Rows from block 4, named by matrix and row number. Each number is 500 + 25 x the weight over its row's rms, rounded and kept within 0 to 999. All counts start at 0. Numbers have three digits each. After the name is the row's rms in percent of the matrix's.
# side20: side pointwise conv (model.blocks.4.side.2.0.weight, 160x160x1x1), inputs 0-79
side20.120 093:503512550533539486528512527477495491472490491483507529522479565531476469487527503543517527506509473528479461499573528486470532483496520478456505506519475510492467515504518458469469492445576515492499516459534481516488485538502463491529546500
side20.121 109:516477479472529494504527513487481507483506507496484521518515518518484489495460489519496508532502506468539510526525440502515532503502531498521480437535499485527505575504465493560523516485467505474509523476521469518482517484506494529485513494
side20.122 099:510518527490525484504472518494484502559502513530499445463481508471488514486514494483488439489481495501539521536464454486470411514509506522497537522473473525538504514496442484516488495497484471498527511497462492496525466494525506509494494533
side20.123 110:483471519496472515488485526513495521510534544513498451504511497504492496488507486504460465528505484497506528472540509509491481515536526539490494503490497489503524533514502520539523476478503527481480510504480484520489502488485513559488498541
side20.124 096:514494503497522500499528519513520515466516481502523546519513561515513507486490486536525500526496487519515477487534539472489561463497488514450474477531500511492507537530523487492477475444562505497514551493520514492499514539502467454483549519
side20.125 092:536486490464496500515508507435460495458507522478536514475492524482467489496468484531483485491508542487500474494473458490489504496525549487552473492522507503553465491476432490508473507508476497474485512495466504499485493499466492541523519501
side20.126 104:493506544489479533493526466530516517487509521489538527506519519528507509509514516519513501473472509524519494521486510534465516507555524512463509457512495530477503539529450504507527470516522484513481480497487523509498545502506490575499497514
side20.127 113:523490474468498487485556506470483482488472508474531540505488498488469477471472482503554510505469533522561497498485474508509547434470458495485460516531479522528474515468466453492491512490483465499484522484482525524489498497499496471535541493
side20.128 097:489474511538486530493524489560499511510504513460520521500517493478500498536538487513469514495500522508454496487494490517530538524518534496524482491557532504455506457502493464497533488493499552473438473495515526513509512539510506541536477482
side20.129 097:520479524482481506518510502527486549502484547494521467510546526516521487485505486528444471516494492509514529481526485471490494519538528518455502496478499515504542480511491515489513472497557494507470487513508534529487505529497533573471523549
side20.130 102:483525511475490514483534540461473481470497461429507500465489498520479513467486486529498532497522520495461514472443487494515562523487510485577502496549490481493475541479520465494486488504518527562486464531495490480480525512492515489502512506
side20.131 088:455486476471520487478482520501438485522475477478504547487490474505458433474516491489538530473496494479528487519489467510511523498481521486527481513559480474502513473482484479478514501495503540490491499484462516479444482498471508518513516479
side20.132 093:478480507443538491491502537497486497485498511503454503491492461469511470439522480532529494518496510480505507517496469476530529507522485512548540519529488449494461544509538490533514481490472555536499493535446466493463481493498483507517473508
side20.133 120:499512539525533521500417505501500503489482501457493478486478517554532483503527497460488506534506514541506488513525546511513446478512533511494567507427507518452480467508534495491525494534486521491500487511498551495511504547505503528551479467
side20.134 087:555460508535545503493475491509499524500514473523482492518516474532481505514523494463517473498525495484499540536500534532514468497491514466491535493510536499469493516511488503540547510527483528447531492463559491498515509505510519516442493508
side20.135 102:530528504504535519508491512464481478495501470492489529515474558536505494484447487543507505502489489543499511497557589474468492467513536499458511514487515520478482512484520505477463500500565505494498537486504512496489479523476483509514526462
side20.136 090:522506514502487532527471489518483491441515477444556422490501506549546483516523494532461484492501516507493512470502501485517496525547518518499540543500474508473513475495481498526535477520511511462482480494447521487491520524494491553568488498
side20.137 100:489496499535525499493461484491486487472479504475416516502517532576510471478509490471501504492508504540475494521539531485472469505522512519501506486489483503466524512499514539486470490505524509504504458464492545492489481529514480511486466448
side20.138 112:473545509475532525498470524524491489470474452453506485486495528531518454493524487484473522520506525539485516521484509502534460509511531517525564513463529489458488497507535480493509492510471534508525461499479536485531496534489536523565466484
side20.139 085:483474497525494476497519510540525511474463504528501515497502526465500499550558502482500512537487504524517449488581519532520518445511503535486472497492528525477491489521524488429511506465546533513482490507492541537488509523491488475537515502
side20.140 095:486539528481502564504499533498510522559511532514477484474519502494502479515512470477486475531521526489489523503468446500490496532531487541521480508492476461511525506542492509514506497521506528537499518555486492478543474511550532489504495550
side20.141 104:514502524537505535499465493492478509502495460449499514501499518527523510499516467467475524523511503506465502513501542497486449544545518527514547495459518523470490452511533544488513490531474478457481486486535546497534520532519538537533469460
side20.142 096:545528479523528484468534501491536483475509417517528527530473503507491519529485485514485485471505530446508536506449501505458492512479508493501524501530475523530473450473485541498491496482506473447486499452542482524500487492537510493486541486
side20.143 094:520471514517534522520447503528500502528490516454468498543506468519498469483542511453474474475471474504522485517556503494511421516541494530508489527462506508500541494488518500502532460488473504486481470503478546497499469516494534525511457496
side20.144 103:494491494446495492497505557459484473486497506509484501492498519499477443479515492504502502469511533508550508495505426474493482502482490515530503523494449457533486513499466472512469487502489511561515506492454481495478456475511489502494518533
side20.145 106:497481568530532508509494474513522496450537502508508529494496575520486493485516502530478487480489469550497483518556513470443504503508534499491497516501505512487522507487512510516468506430542492482520531490507499550496530523475487531515496512
side20.146 099:513476496476527482460500537479457455521477502501504512505479483496492494440500478484545481461461495522576472502507487510492519469474467487525491530524453486539475514467491447510493503446494474518497531486470500481479473469496469482495505504
side20.147 085:553515489510519508460511509512520496538504471528502497534466475473516526524496506487498497441504501454477569510494486504535507506493506463470484504537499519519509486496526520496499472498488479439551510501501469512477546532514516486516528552
side20.148 090:516500545476494522481467502497493513497515491475524426494514501548516506497511470472477501507540490491518551476516492487515500537524536521504526503472523496532504504541508504537530497492492532464500481516478531517489516529496545541543529534
side20.149 104:469480467504483495506528493452471500487493491458514536478495487478491517499509498484507531486496514489505474483452504472534518505468514491534494495534495479480480522487490485479515519513493480516518473505475510485463486463477502458479527472
side20.150 111:500518540520540512544425493499498515471478498458502487486523530551492465535511501470474519530511501535475491526499517486518470500526543535516551505458518510474505514512566539489497512531471523495533473521502518494527492543545513529554475513
side20.151 072:480480511515528527484482473525466510468517464481505525516513480472460484485569497445524499512519479537505500511521521522477482538524511491500533552556490503466467451532509463467524498450506527520500467532504509544505512519534502501564481498
side20.152 089:478514503532542487509461508532539487525515506493416536469515540511474465521532478489463520476488453537515479531523442473490506521508496475509512520532488501488521516483504476485460475511516495549529465526493520524498480531504455471541478511
side20.153 083:495501503519563531487502485518455519490513482481512555532518494468507500483557503487517475508472530527495459522487497503483496536559530474506529512522490507448518447515487470506509490500517518478511470485522470520496511541527520515518515491
side20.154 086:484492529539550533471502496541508501507494489523500513520491477495502485520507498513487486512466496482497490503535488539478491520513508512536502478529490522524491494500511516533472467465509499512451467533467526543522521514559512560480489459
side20.155 091:508501506519510519551552507537503491477431511522536529482516518442452463473514514498507568517494500498520465506493486510538554502477490503544450499514504525489478512499543490462502509486458513491532485488487506505507515502487487477481487503